Rows from block 4, named by matrix and row number. Each number is 128 + 24 x the weight over its row's rms, rounded and kept within 0 to 255. All counts start at 0. Numbers have three digits each. After the name is the row's rms in percent of the matrix's.
# convs0: expand 5x5 conv (model.blocks.4.convs.0.weight, 256x64x5x5), inputs 48-53, a 5x5 kernel for each
convs0.57 096:144098121093109130159107129124120129118147143116152142117155145182122139130101162140129147095139143116124137124123117129186144160111146115090144124147086125102159168108092119082162108119095118101153106162132079122139138102140110101098146128109145118147160116124090124108161115108112106131139129150143114164126141105152130157116141156104152109109157123104134150123131095112084113147148114172154077192112102154099152144165113117109159138129103166151141
convs0.58 103:101143144128134138102152120097095132165099144181171156103146120135138140084155145138123141132145145115122115085105071153145120127121147087135175156123146150116103132128124101111132130103085117112107074101106134131123098107128132088101081105149097186168160119132140137098139140147138133161155127146124153126152108116143136157118109142148165128147149119117156142062164126123132151138132129117116130105143124115069111132088133154116115148148132127133173
convs0.59 099:126122132135076163101144105128177153131128129144146147103101135119108103139126124110071141067135135132144162154130129116117099080114109144139116177094128085114094113149132124129102142140072114131151114149161133107145158095118105113123111141131082127141120127110119165136170095113120124147119159133151130126128157146123108115118184125148128150141126083087099150142092133108141107095113126118176102137162161161090112145082103078139120159136107143126149
convs0.60 098:145100116136140096119133088111167183140139087104106127135103113115160132100136113073127106150128067105139130143139133152144140095150123137130142148116165135137124143137098187142120156139127107121162121109132126140132101117109115099112128139154102127144156107170164123123143110088124178117150135122125146134128131134082099137151127106127115143152100127115144120135127132124134135129132127128112113132082104109170099121139162107138142155113140114094144
convs0.61 101:135131136154123094118187141101118145137131131117150122192163115130134085118133142143113111142150125187163132087137131125163180117124125167120148112079130150157153123109124105140130141106110150131156111136118133169172108143116125132097136142083106151143104144106108131131142124130172129125145175103119134129138150176145142119075107128125120166071129088149154084061132147178105073097116105097153107114131122102146150144123126111135130082153143135134089
convs0.62 101:141141128150146109110148141140136130149143149131159127084120101110110109114101176170153151111120154143155156106147146133179100167128167118128152124092110149157125095173160067120128122155106161143119107080131148157139099101132096091140121131147094124135135112136126132106164140159125143143140147117089126113123108141107117120142130124102128161134118126111148145089130148127130188124123128108116127142107080122144097187133142133132101110136118128109130
convs0.63 098:106121146143124149145097152146097116095104144137135199097129146125126142169119162142132125060105118163143094122079086143097128139097199090193139139119099101118111141123083175112148096121166129124109104165142165141159118097121115107119100109149117140138150107148143131117129116114062144159141121106136130122141157117114104158153096151144168161125106149136141129111125106132156147155144116121133108161130123130119136120138122106106162133135080142145149
convs0.64 102:139148183129159126081130108131148128141156154088155129175111140114170125113100136090152137126093095131158125116164147176139158143142143127134151146109160128135145120134131111099129085110144070083168130147138157152127138122130104109143114144126137158105129092137144125127159093133144142133134148114100140164124117121143127127117122178176111141133135124154142173092118143122098131115131133115109111133136145157142101122139125119147096115196104113136105
convs0.65 101:129109088115157133084132121147158118111128080155185130131117143103137124077163115113085152140080115165142161150074083091129123130121120114115117116109112129096164155125136123138144125143183174157116103115104091102100140124152143157109143122118105131128125132114112159158115115111116148146128122168079152154150159121115089145144111117127151152094156095126135164134096150122127114121120129173125131148118115131116101094146089174134121099136105102126111
convs0.110 099:141104086122114148116086120128115141128160165136146100168116168115138106127147131097106114114122133138130129111152110181120143147143118082138083114156148123172116113153122116081155112121085117147154117103107120115117115109183124124156133132114105105133072119168149093119145166159152146107108122123112101123154153142089128147224118080132143130149115155144119104095146174144131104149128121107126129159135158142124181120095151124143119171105145122156137
convs0.111 100:126160142134164137175127129112146092110165109107155115135118126140131127173148147165143129141141075140134102152158133126128151114140139110115104143132119143100087139145180136107103190162155125125107162139124111118142108104094167131140113105133092101148161123143117098084137124126113129125095091130141087139171106118115088147152156129120134130159153122127110141122166135115127131108163184124151095146151185161138130105139150134149156110133154138113160
convs0.112 095:120145130148112128148156091101112089150088130172142143134124125079147082107140134141137113122118153162060141108193105101171146143136129123168100155107142136123111105138106128135119126160162161156135158134103121139114131138141123156112097144149166124137151151133071094101091130126140148116136139095128108144155113173128147087132116128131150094146138130123090104137133135143152132107167135144143119136071140102124128156120118111120109142150132186120134
convs0.113 098:143139161132140116106100132146116134081112113130103121130149102115162157128120127136126153154149141088121087122138115132144117119111134111169109133108159145097095128154104148123068141137086103121109120109122171158117119124112164106103136126122148148100121117144195104186154142111116131126118169147129128138158131129137109116153101105131146110098097104113149133134161087120146157100169129132159136097155137136168126118125121155095137180178152185099154
convs0.114 104:097068110132110126127123154089147107165073136092139144113098143102133130087176136143117126165149071091119091124106138061166166181140153114135154126103080159146157104133095147081193113116098123128146133155101134151106088113154135093145140125151159138121108165155124153092133120151114118107119093137139132076125164100124068102131105137176122106136102104106119153125198152189117118104150105144131122135134123116128149134109124124118107136118149168140166
convs0.115 097:143158127168112148110133070166120054094121123131073127133138115152168122158121097110146121118113165153133153129154113115123148156150165138132142120131111114131095135135131115151139116103140144082067083123121162123096095137122127104158125148147123103154098120098110108136088133131138114118167184113159093151098150137141110174116124129106119122157169141154141145082128099134128131137118165146161141078099150101133156101108151144119131110113153121093129
convs0.116 101:128134108090108086070131124092150150180140155176096083142138136170203146093147114147106093098144111133176091120094147107118127147153133144153094121145145135088098134103163161110108137141145094149136096123112162130119134116086135116145157097165138116135142133136137117112118110153094095109137116085095095135105109123148154123139173097069092126120150131168137113079140119154153189115104119090117128165098113141157139109129126131128113136114127109144095
convs0.117 100:136131167136141154143128141156151104121108036117147097089137133119121143219142126143124110172081177144125133080090143201141124121098112118119175084150085138145151146100139127075111142167147110167133106151077132150108098127100141105116106116139143090128121146108081101162131179150115104124116098116118117123140162121117131131115101137134127126094114139148098164124099132134148126181120140124107116112150134120076118114129123134140138098169082096106155
convs0.118 098:123111121115163113117168115114110119125172097153152101140132132109099123125135124116117122112140064121141115129092145144149123135135144138148148158095137148115115111127140111112147136155139115097090150126095103160119121105135140154135151135124090159096106154127144130120093142139110135162140141143115134133115163115153095166097110068109128142120191131102132128085134108146134094158150126131158149144118145138153157128134132139085131124144141161156121
convs0.119 098:168143145146074152102158137126103161095107123108141144064138135137101131130124101127156128173144121085169129096174180109176128098157075119160122115144142106139125115141200130090115136109125127164111168082127092121111099114131154130139156068097145145157072121133159114150118111147144152108102125128167094148109084091136132095113112118106183114140126123129195104130168115170124129167159130156098151127145126150122109160143081173135117143112125142133127
convs0.120 103:105158139099122158070115104156107138189147113100145116155121124099122123113058107121143128137146143123126124111126154132133126128150106112103117153095121118124123130104122118152114124136090172122140150156169099164093138101102127101104104118133128139154111108158155076095130099176135136119137124108124117111145128117129109142142097141108145130113127129130162142112094097099137158081154134135102143120084144135125101124133138066120133107108119130123117
convs0.121 101:117165141150156151099108124149085136075111136088146141132128106110118108165117153133142101156143152117101135151154114086171154154147129061137121130120173153151124124116142148088111083141089130126144096124181116106112129153144116164148158176106150097086148164101093094159130153182145166101132080138092142109107162115122107118117104107161160133128162123124095145128162148127138123101113142144114132151127115134105155142096130191078114107118144153094080
convs0.122 101:150133143159144118128129134130117122132142100121108107124149159091131142120121111111093098169099096139162152118121126133152160113138139120138109173190130065154130140082149131087162122162141160125131138129117133113134160178167099131092054083116153130148107082155124126163110129140165081135128184131133127115130108129128123087138136144108164124150109134115074162155138114133080115142154132136148111139106118165133148167108136145125124110134141127141150
convs0.123 101:111157129138128114085119120142134108116132101114082110138133113173086127107145154123050123124143123045127090127126114165170089121145084136122124137123149123081109130101181133134159162188146135167110104169121103181157153116150171140078111124134096133126103123121157153115122156111093105123127137111149160123075143159110142116130093157153157149106128113133134106106120137155142163107124137159153133136157087165132169105127165099119142111138127155152127
convs0.124 102:125103163123103140134126153120138103103148164144145115122138123163151102146096067161135117108140115112186174102095126137163183175139119154107124108146079116136117124122111103120138119108093137163122125119132107149144108124111155141140164108085110116134151143146092125125138173153157114159114119125113135157101143120152131167184121127128099152129123127123118132135142155094117170125118169138116119154123106132157151094127109093143142148081144102141124
convs0.125 102:127167111104152163133114132095152101151137141118124123150126120145117137112103171125126127117116124097111146151128085132132119094131185118104129136146117112113149120152131139123117154144082119096170145098121150086153153120154152137109133137139140103137080182120097131114171177090090132156120144108150096137049145135118114124139117147098104150134145128171147104130134089146123135155135092131125146165117150125145142104114129130126113063168194134105152
convs0.126 101:094130103090144079125103156156126131163125145126174113108166102128124107089154127115145153124109161102123128139155159154164133161145119139104124115174127132135114124090122133135137103145169105107110143077140096086132169143111151095160113138183144134119108162097105062108081081078140142131110129140121158104136152123136112114105142094138167123140131127133161140117099097119140127144109164109138140113137072159107111085130144064165107122164115156083099
convs0.127 102:112123102117129154109109103116158098108124122084170135142152128161120088108112139114131147153086078101107099092161173172099122145121103120148076126149141137109120133120103125176129126136117132157129121171155153121120144115111108141109102166156113168170113128133155132119125122092112141128115110133134138147132107095157144104141123080122142115127147129119109129118130091123118134109109134178136156141113107104160104069131151161153159109073131146112160
convs0.128 104:133127107138104152123142086075106123137100136122098153166115190136138145152137104098172139167125143125144134141133164118117151153111087146116134133133093108140147124115123137116174133133131139074090159117141141133127103085152137116109100081151130115111141180122142120157167138152094093140122124099130119099148093097140104190150108119171146104139118148135109150092064132127131150169150128115123135147104146144133097132094153104134119157107104142152146
convs0.129 103:126088090146130096131130135147129109152132121134141109113129102152114141096124077135118111126097198127097165118157160171093123095154108152111142126126130132134134143122114137136130097110106110129142131146099108152145146120092130117156147148121150127120149149115154088132117143146162113105130137164143121085107154159113110120092140128085075099129169148118134148115139137105126074111143161116157179123087136146136174131161151156118083139148106108079104
convs0.130 099:148160114143091107147120150121137116140103156112125145116093117129164133132103123116082130145143149158121182167099083130075173115108144145106137099126082125140096135138112151127106141172095178127086152122102127109125124137146136154134100138148114128193139142151152126125100144118141132118132131148121106137162117121184106122127126180125135120064113152090197130164146114147124128137129151140117160092123178134123103137079102113104146111095189128061105
convs0.131 100:107140100098129129143107144125116112029083117123085126106151127167128135112100158141130102128085116165119139181123116138146120154123141142131139127151174157154134172116124096112143106150113127111119060122108097141124118128170144096121161135153127151089171139128154109180131140139097117130146093090126107150122147126169117126139090138097125122137090164140153117161099107142150103118123139110105107133086124148121108136168151116120081123122097101156142
convs0.132 102:170152165103132140137131095115129145122142161114099148173140119110113085145179123127161147102122145126087156121108120142139124144116164154147133109164099167152152129114155129082153146107155134111130132121124144118126142146085138104129075120176082166136108096115138122056150105123071136114141109136129116083143131162122105112157174159169077118134136163116122155089118150094106080091138099117167146192143135109118098149133146153180108139124107142146169
convs0.133 099:149149183140165146120151121106120103065102066148105123110118109152095122113102152165147145101121124111161121135139143111167126116126134146123145075102165121087111141095140148170177128100121141074095121167107161105097134126121098119120104131120109118150140134141115162121080112162139165135094102153141150138137115138108157121109156078102130137142162113155134102125155114128154091135153102145125172134123129095123155110123140126129108128147126103122109
convs0.134 099:126109126130173141115158177185112172110166145138135127127180112129129134124114162158117086147147125100132137114127147099194139133152124158116137117162104098142145129087150124102119150150110134184120125142142121110101149138134121175153141148162156095098129087108098141109144131136166122095144122156122121129137152122146119110146130104141132140104185147105121102075141142108123154111161130123078148125153144099159161096100125171126130118173125116115155
convs0.135 094:121155103137133144148086149126156128157140125123151132175134143145106115142121113142139147136072134143098117149133147132141101124115089173100156126091117115111126105156098163166137122152123100139122111102138117102120178159143130121129087106130128114125123124139144137101145139135169133089149141131100131157109109121115144141145115121138146156128125120102108138156159130153132137150092124102138127129090141163133128115090127137146152152114116137068110
convs0.136 101:143130132111128075150139114134115152095137115140114092147166119176094120155142134101144118165130098131166132077122157125102156136138153098182097159193151126118142085095120145091101147104151100125120129146104137124095121095144090094172152119123168080082126137131138128128104121124134133122164151118141114096083124120146136135113079086088132119120148101132094083137090133125102117137123134116092134152073123146164134121172119159128103155161127150131125
convs0.137 099:101110127122110092103139084114087143126124157090098153124115124115130130146174093116172192204113160081104100134149134098145121107105127138094185116098120158135127150130121113126137161144122160115103124104104160077104069134097129100124094135107122092090128129098076098190179153105104134142122160120143147140122143110108112113144154149113167109113142110177166132139138159138098083098102097134116146166105179164145137102114100163075132132110164140115127
convs0.138 098:141160066134151149112149122100148114125080168137116107132136115117158097124104140101130119117092135165145142134135133095087157118199118111132160152070118140119162166175170147071164152154100149131109120115137124075142143112109080128112128127128139124154137112153126138142115189139115095162121146113096081177119094109133163138129154109136124128167138111127115143130123120122131147091102150140182144138173099109123142125130174158198151150169162147099138
convs0.139 105:160128095125098118179154126142168139166131150114099074131112124148117114086127126125126134152097151106196107121065178162141100086149088153147120137137092088113108138146105098119141134149140097129140156156139180115131113138119144110144099138130134050151143118109127127130125106134133140164131126119132144136163140089117109156180151091129123126112142144140119112099144145118168185095158187124141123152147095091098154115098133118136127113169187154153151
convs0.140 098:146118111137130102105148083123136127145075197096169135147124126112094109163111124099107121140095116178152101130115117127134107129096110102140137100128114150112125158129055114130115136123158119127116113116161122154120140128111099101159137099140145159157141133124169149098129087131144133135133110098146151117107141128114160150113124102091184121116085167080138127136112131152122153144084097099146103132159131129128096070140187144136160138178164133131140
convs0.141 098:098139134105097134125127137122174103143139147115100160111105119123082100125159157107172133130147107140148118155175142130121131134145117139142149084101107118141114127130138099119120121122123125138133119132118170139178124132158099122159106123152141090093111109120140111141151143071092106170130106142121117153132126150130111145133122118164150150106103170192118136121152139095086136132110103112124134111168111135130120137155162116106121091093107116144130
convs0.142 101:171142112152119116127163166119085167126083168082169142095147092113148106102159138118135125144100167106065139140118114157128124091123067113138157117097135106164111136149151134120125128174125152147130173133129143141166088128130147155133121162049123122101180157135134080139105124152110142134129160176154137127140090123106166137131107143092087144149121150123105121121155119116125141132152104156094126125137070159088162125143111114141144092118150139129138
convs0.143 100:135133117124131117156098105131132126108137123130119085100119144109174189133114116115077154109099179118110119145122140132126098109151130108134116125122130185147118110145125128093144085109125080109095147159111127128099111187111167154117154172119108115119135119128136161166134105124120112118143126069039145132127125149151136157119130105104117133171143179161124114107135131104101136143097089153122157160182126151178079125124122146117126111138124104135107
convs0.144 098:157150123096137159138142143124166174145146110110103134057120107107156145154130127149112101154098124100124122170131124147156160160129160106111125138121125122149140108131153089132109174137177137089145143124158136114137117191172119139112190121160105133123155124152153119104196154126139126108114155150108127120165157160142143121156143100100119134110087130119131149136136182166146102138148103156083107130138147118164120158131112138116101095097138154124113
convs0.145 102:156131083090136088137133092138154153172164104149122166131098125140140131142126095105107152153138128128146176146133083134162167155162138126127168160132106154142164115119114090187151150122088108110100111134141125153124146123110106149108140168163119100124103119163088123112134144121101162120143127152150125112121107153137119138159131126126117146181114138138148121074122114112152116135101142103131101163109171137149096112115154091153117141155122149100145
convs0.146 102:098116131078159127179125157149120105110124165117125129125088162134138121138079122112153158114135145149128120164115118193107176076152118174075105147126107141122083131114131098134124141175095158138135149157122141133130156080140086151138168118130149135157110130191141179125154161096130117118131107130105114144110170138188150134140110127127153121151101083158116162152113091146169076151130104121120114141163103144159137163110112083114146088152147080141197
convs0.147 100:174157105126108114155120130132120134123093115144129130129106162126135076157131145118134139139141108097169103142118151124093153113103102181158070145144179116138119138139128188147119086129154138083148091092135100098135104109121130125136110150123093122150145167148091097076093132163110153127122109130156112148127131132108122123140136108125123094175135108153097162112141142097126114158108162161124096151151123132125121145182134140121119134084143120112149
convs0.148 102:155106100123120135071094201081102076122126174120189114130124122119151142121049136128120118146115095109128159086136124103121144135122114167153086111098096170112130139082131116147146167134105091115127128110150126120148145107136159121101150117115113170081071096160133081129083137110167118152138129103087161141168091121103106132126141134125136118127090124112115138122120095138104090135124126117074187100121116085101093104167107134155083119143161125134172
convs0.149 099:136089103151105135152190151146155114131135150128122108115108091141140101113120137125151103128144108180149130125120131112142129095133135099162139111176156083126138134116105124162133120123139134118148122120097152149160123125128144115107149096131148144131092128138146073120081125074072109144111118104158083160137113122130108137127092124116095135150135136119100151112093141129185150151108126124131135141129089152086144101185141117138117126096107145082113
convs0.150 099:082147107161158120116203140127153122148120139128149142138112168090103074115121104136161156161159138128154130140095094141162141116136101145101121084153123131146130106128130118143127107159108113109172120138140141128114136138170155109148133131141132123126146114104158184077116144102124097100155085082140131128140105144131139196129138152107099157166092092103113143091053154167130126168077124105157141149132118184126118106137129186138153111124160156075123
convs0.151 098:134154111138132110140143101103100126146171155122123128116094126125151115116162136093148116148101132146106087141143109114135138129121108151135156137131146139097127098124106185157134108139144074155136138139109157135123168135121123118154120140111133123129110120115105133098081136126139089152126117158145120146115108161154131096154144114112139147135122090157160155079079127090140143113102184144088122137116154117182158140176105144159117106121128100170147
convs0.152 100:145109145124185128122065119139105146117094133131151076126151123174117151146116133146101114129164143077108171122082151162093087128106139123141103139119062141093113118123129154117147145077141151130153131109083135148088150148155134121130155150107164137180133193078116133110138173116148119124111092155121127123148130137148158128122091075124119124146130075126151103140126106136140114138118142141142109113132124142140147162131142098119115119145157159144091
convs0.153 099:140125157176136116101139112131114114124140114140139166144094095110138140081128137092110126125156115082157149130177105146069132150128159080111138124101131130094167115119153127085164125114139143153116118141155126105149138157172122149116142144119122117124107132144088105112113148144090095135076109113137099106159134101151101114096135097151113101099104126140100169148079134115087076138117108140100174103084136110102111148122153144157151131125140138143132
convs0.154 103:131132146115159130117102141129121080151095137110145114111105126193087138084156067077133131118106086147133101134098117100126110116149155107095135119145131187135132142079125110110122155110077117158137090142128154136157128117146125131129131149131116097110138107117157143095163122123154120152122108090102147099122136152149131159127151092158100090174094148123113108113104111137137100144149099110153132081168143147166140130163165114127139104131153114104147
convs0.155 100:127131119154127105131113142082121146146115159097152117147137138139121136145146123113155123126108145136108132181170157147144135099151188074156172152106150181116134165204085124113130079126112091125126123146122159144126112116123139163097090119132181150107115136128145172148154145121141130094144105154150122135102144150133124131096143144141105112114136113106204131155133113102132116171132162125110130092103090120099114115160173120090141093103115133146119
convs0.156 100:129135086129155139128130091167128143144084128096125160092143120137110149127069112172110163138076177071128118129130139140135131122138139099146080119138149114104137123101137163131152131140107129125153112143070117103123147140121078126133128096133123141095139144148130094082111162082129164149105090112128130116122105155188108148105136149101156116151092137153132115114118120145050177124126092147148147046087139144107152148131133106161117150059118100146136
convs0.157 099:132123171132155087163132113115115140105097109103094123157149117158091086108148149164144142130110134103106098155113164164158133138111130107082129134090156123177127121094142100149105103177130074155135146120136136089115113142123120125105089181139114132107152098141123089182149135119142123106140092117104159114132137114178086113153106117105194132128182149117161162122138115108171126116120107133142120141101135126160146092124135137087110163083122112136142
convs0.158 105:111120137126107152107138160146172101169128109136087125129136129167154153127162141109113123116159142116104113133117125137126093125154129179107160128130144122099128130163143151136147112080088178116119151130144107132143120102124146177101136124132128096108112156115169156125100169123109107142107099134114112144142110120126104105137128128085110115134160130080128114132134114144144112103076153137144137146175109091168131128136124135091132078113116101109168
convs0.159 099:146088145072125134125167125116135156112088136126114124141139139139163145142108153187114126129123109088112146120142141107128105135117072099111119132159133133111128104090141170122093110109106151115183135135101095107125127123127116131145111097135103125116085140136112120131155129129139104140108122105147134176141141145157105155126123134096142150083129128046148107115125157134128094139110125142138177129110167121108147125139113074175121132153112151091090
convs0.160 103:118118174138125133137140123125131126119142094142130150118099117150101138148116149142134139157116108119092157116118140079150140101147155057114099135125148094094133106085106138164099178133111136118123121142149098141155119171153135088149138151097142083150153098130135104122116154131095130110110133140134162138161142121104136110094141151152164133104107175146156093140119167103150125147133105136113151126101115143125106175113084138126125126124097144141110
convs0.161 098:106115115190137138130119141139127152117126104141134138117117153130125166095091153128159137134107146149100082165148146128106154100144132143132132087127098100128146144146077117156164072141120080127076121088103172167173067113122139120115117089142108107118129106159118090105093120112115131129109104114154140151167114139109131173123115101131123129133141098177111143132147170125137131118109136131127123128093095133148120187150161104090103135174125115116118
convs0.162 100:134139157134117084135114136109176194149158126149130145089103101137131095099136123171109130127158117186150092165103121143125114104123134132137124150164151174111172088117141091199132201101111149159140134109143094123086133131116148112121100102146157098089110113128154116137108111149097118100151185134176109110151105097207109175142141076159099142072135156124174125178155156139123115126123095103167103137146160133174106116132151148101144145117117107146129
convs0.163 100:098137141147119167134170151080141110114132132147177132127125122149122129141119133096157154138122125208116140153114129090123155150151129110080110151142109099127149071129134156169133135102080125131118113105100116107135096149115143125138075122130124069134115091131141158115126139111145131146120108112126166170137139198148155116119155083151136139129136132105130095141095129135176124143122109108158118118123120098143169187177137062136125100129123137121063
convs0.164 098:113148088145113134127136136092104156175151121142113114128118118095104105134135152145124124087159163110105096177112154100147131139070113123113130169117125113122078108142148086125154114108119136111159114104145099085102092073081097122162116104115114147129117132136077101199121115169119144106132144153171144162151154149154126124129131124120122162103102173123081148126093131118108092134098109106130143160127128147093128119118138109120118149134175103140135
convs0.165 101:161138135130107133113149114150107112128121162106135139119121158123146103168124134136129164139127148102140166123097115126127133132126223114066142148119127118140136132143105114200127105161132116148138096129137139103162105127123133070154148140100072122151115078126106137125073110135137106112136136163128131135155143080106155103171132158157148103161119115071092155118137122096125099112145163138134155124128147146124130089135130100132127138127122129147161
convs0.166 092:155100104164143126129128155095054087115102192105160112126128116131126155142082136090111121099148153147107087089117111168119088141113109130135129147089123124156116159117155139078127136129119166118128075145110097107122065176128133135110123088145142142116150142200128113153145151099180097122138133142142132115118087157148151126108121142150077135090122145132183104126138131109148141135117172099167139154115123163133065156091152079127128124178073137066072
convs0.167 097:146174142128136118149136120135197082120106136137126112106130109098076124167128120152104120126155108126155121114134123076153174120169104143147151092125121097144136148140160136105090120134113145098152118151128119118114142135150120140086146113169081145115181105145144130119129109128126147128088143133108105117098178170111143115089072121155168114103186150175080124096126148171191094130105122115105115151092134082120149113119110133111098152177170153141143
convs0.168 107:136145127133111117134110134163131123133107054100085099150121171107187139126134121139128114127128123111122147162131119127142145148123104146146123102119133094143133143119104171139126130127150191129110119119116159113101119113102168103096132126082135125133165121122109130170125128144138141130153118168119102129135161137132119120102124130141102131121111095118137111098142097164119149127129139137116105123099131114132128161132124150157102137174093096076148
convs0.169 102:128160119145158129121135132112157107103113138185117165111149123109151110109163117134108117082128125108111125138150176150124131109123152138159190097108123086114107134171137101132142132134128148126163137093154095138149064122177158156123110103134111132112131145146085161147183113155126097089136080139091135131153129134094148122090116106166098177049150130124128141137098120154117153137103115102185080165081168147115122111079123119099120144135114148132157
convs0.170 100:129115100151125113160129104129090112142122119135171102138108127148120084132116100092155143134143166100119182170131133172172129196114116084117182095129124096162129141095120094111120152142115139144116137084070123123146132126118128155109099146110102101119175164120161095096118135115149184160143131152104126152109154139125124118143123125157106132099109150138100135136104159130126136146092099134097119115148148124115115130166143139095138142129151147087093
convs0.171 099:135147172137128095090106131164123094197126176142159121090116149141155108093139130121129125133126101138105134114136144157161125147116156155106135128125104120182148135147149098128143129137114150148165126108124113125135125134127126114133150118109127102138126167138144120135113122150108119151136168143107146147181108163124163120148136130164152141126128144114125103138093114102109142127112108143151135152122132128081138140186113108099115119117138182158139
convs0.172 100:134157110142090096115156118124111082147119098102138197118146127091116130099158133109119103124079146128154123133146101161149207098128131091136170134113144139104092111138113149128134089102140109155121110149131157114109166117125118127186054091142091147128163168111098152113111152145203145112148145162107102158130162117129109135165159142114147142108126131125120150178125142121156131097137108156113151159087140129136114120146124170141108124117147129104139
convs0.173 101:098156099167152165140127102143109079152105143128120150126105126133085133128117158109123137112162112094162131173112084147076100108134126112135137087152126137165114143115107133115140145103096076107106123111103163099198174109125134112093121152155100127104102159158155109119144200140125159111129124164143145159103094181165123111152114097097133102143145099139138140153129116133136138127097122156101181147142137153179128115147133154167121145137127075109125
convs0.174 100:115156099161110149147140107132147146131106100093127124104113155133127140147112159113125108142140154114131092116146182140115074127152129107160096106160098150100157092136121124152141133123089126130119156198099110179142194134113155133145097146124160190116110113138151118106104109145117119132123114123099136146134116133104130104146110142128173109134158154170084171151071122099165122133087148136116136113160097126126062098120142160073140082164115157161135
convs0.175 102:120126153087143142151149108108136146093113130155140126137088135126112141099142100125153093131127120140130180128138089133146110117098124147129148135147097114093136167095131113110116111125084110108168128088113144140151146136143130112111105088090111138123140143114111126122154085102131144144129099148133146118138119116120138137152155097126087100087156137119091134133153144101110079116122153151112112089135119143118164159096121153113126099147089122129146
convs0.176 100:125121132113164150107149147052097164095109148107110162100092208157122136112093136138120112148131113100150119162172119131164201109138160120095124092105166088178136155122111146093155106085096132124157117111134092164144131139145103098182126120101075135112115116139160088116129150126138144101128138131113105159112079112188144122125095117125090136155135160129115129109129166095130133102156103116135077118147107125119134115136121112121114158116100149128113
convs0.177 099:135118091111123122130106078146149164121166116128147128120078123118124133097115122113128124088131133088138143099160095104141191089127143134130117152148112117110133143142169147147117159164112130123153136095100126137149124156118151137173120145147119126176120110115089113120160133110161152125143134127153140123138151135128170152153152136103140136168061091140121120088157122110144116128130101134083139113166108103134116108117081188117163169152140139066137
convs0.178 100:167098144168125115115140141125139118106122085150147136095129109104098131141106132154136086128136104118141120149124140148132123172120139145147138178108104131120134146125104105079142130107101110138129113127143109156126136117126125134123134127100182156073117132111141115110146114126107143130101121128148109101124107123103108123135121141154083114118144150153118087148107134138111165120164125132114145155127117089134122130127137156143096121146123097117098
convs0.179 101:111141101133130148108101116114150128118125187087133133135094122105116170138092138121107117101153138149185134113115137096126137153157131099169117093140143086129138152138139087126115110095115142121117154114139158129119111162106123128127142082155063098153135099089080108108123165097139140068116081169129106111153083106132092143129129110129151151124131097116130132146090139130157144121112115131093103157116124122154111125139162109118117090146131163132162
convs0.180 095:120118166128131161141125146121132124091072102104136131114132170135137130114147160158160092128163131134115134117116119125131137154139113106158092140122119126115110131080131160129161157124180147141172102112115113116163115177079137137160111156071108155090105136134152123090157124121151115102128132141150128127124157142147143167141103096093072150174115106163125143067090140137167118139125115141111174107089160136155143131165161100109102172100139150155110
convs0.181 094:127122153114128161122183157121126170144151134126107089107106107106149149136081137126106158145115140137166096145178132136112138140132124151096163095131130127129171107140118154168128114107149135124119151167140148145095159124108112105088168098113147113121172119140155125121153097123147115142154131113141139089130111118115098181127104115089138110127127141091125141127093119152107130105172090146141095143113156160092093152091154131135084113132127135120133
convs0.182 107:158102132135152150126157152167158112118153113151135083148106171111180138146123132163131135132144107097119093134153107147100113154134118141177145151115140108147140124150128122125105121128148154116138124104136114126140132140159110130131163130109109102169130119164097125128151152170133140141104122156106159152136117142135115150125107103138173145121140110126067109152118136161143142135155075164119076094065132152093158128085143090087125108124112129135103
convs0.183 102:123139102115147136117144097121089126131118155109119140167144174124160155165183135185095136122163160125151159128099184095103126149079117095137178108124149144128118132134173123131150148139124077149151122121092131106158122102162088135093102086070115083142086095100112099117129121130134156121128123166148152137155103151094140114124134121143125125131108144184113135115146122145106151122117159153118132159130142097127149192142128092113140151135120189106085
convs0.184 100:109122111153095094158145136155132136116131088137146152150133097161107169108120147081091101163171133140109115114127142132120124103102150117158113145104129106091113136153127180168082122141117120118141136162119132146170139122143112134124117161111094113139137130120118129173161107109133142151191131162113119091117125144152113127123127149128123128112128092129110144156132102175108109150157128106117089154156146159106153112139129130128135106188149120077136
convs0.185 097:161120112119151097150137115152116127109097124135108108097132156167143128118151093151123102134134138140116104142097087100153162151120101152101108122101137125135173185151122147142156096134148160116116134108068153126180107149116144095103120108144096116134119143131079082124095143087103078084123113127151143110092139159148115094168120115134168107123100099113102107145113139108102097099136109091136110147117116117144110147159117149109131132135147156147106
convs0.186 102:104110116158116084114129083165133130097089099116145097093124160126174124128062112126127126121110135154143106092090138140133130141091090088126138156114129124127137130092135149142160201140128137137114150124159138158122155081106111138111136144140125097127091102136143132175142133146176137117179118065137156127127108129140125158121143099149127164129143088127151120146129156100134117145151142152152137125096137111084151138127169113113123129129113096128143
convs0.187 102:104141105141112165149131109084149075125143112191110141100124101117121158161111093100091081135121075111181096125156136088150101120133094140170107140147142136128106149116088159107153131143130153114116131114141107152098140079119140115096110144173075150139120160099120115130141111148150092163128109129112098128122049158144144149154133148106115145128120120090148148051151087189127086125106114090114167130120125087162173116137138121129124134139144144101126
convs0.188 100:130143158122068126097143099119153117117126096102113157144154130117113125171141133131127144167103126125124123144142147120133153153099089104145157150103133147153140132080110140131135117112172108137098102127168124085158114145114159138118160131085126138094112140133164118158126105157133095131140111133106139062113149168105138146112132097086176129186181118114162123094118118123119185153095168184137105166134173103139165133138118110099185090159121143135112
convs0.189 098:125094124128146116124148127053113051113134125120119150175111115109120168123123100171148106135137103152132147141162082146107134122141164110119142144137089128109107155142113131152134176065133122136115115119047124120142052142136136123136129167121127126106161090120144108115092130148111089104163147127068141104112122083153126136103148131125127107113108141115125123148123123110159166137120091157145121135086144121210135132107143152145126144122133101144131
convs0.190 101:137092122151149136137157143117153131132110164154129120124158125152104113130103141151159137119136105101158089108137091161161158148133154153130057121141144144148162115103106102153146142088138152167118128117119144131138110126135132182111133171139109099150153113149137128123109117148126106139121114154140137105152098167165127112173100120103141143129105154126089148143156130124116147159121111133139109074133126097120158132129146110133100142123123097108108
convs0.191 099:109184108137130135131138157054176155164118143180100135143135128154194166133100100124111116119148115160157114121135116128108118155184140072108132114092136093127117124086098129079079133117122078117170129183153111130145127115141173116104131154099120151134116145136109087121106157160188108137125165109123113100121109105114144058124135100131136150110099128162148127121091115095124141101158130114103134151154122133117135127109120141140141108125114159155111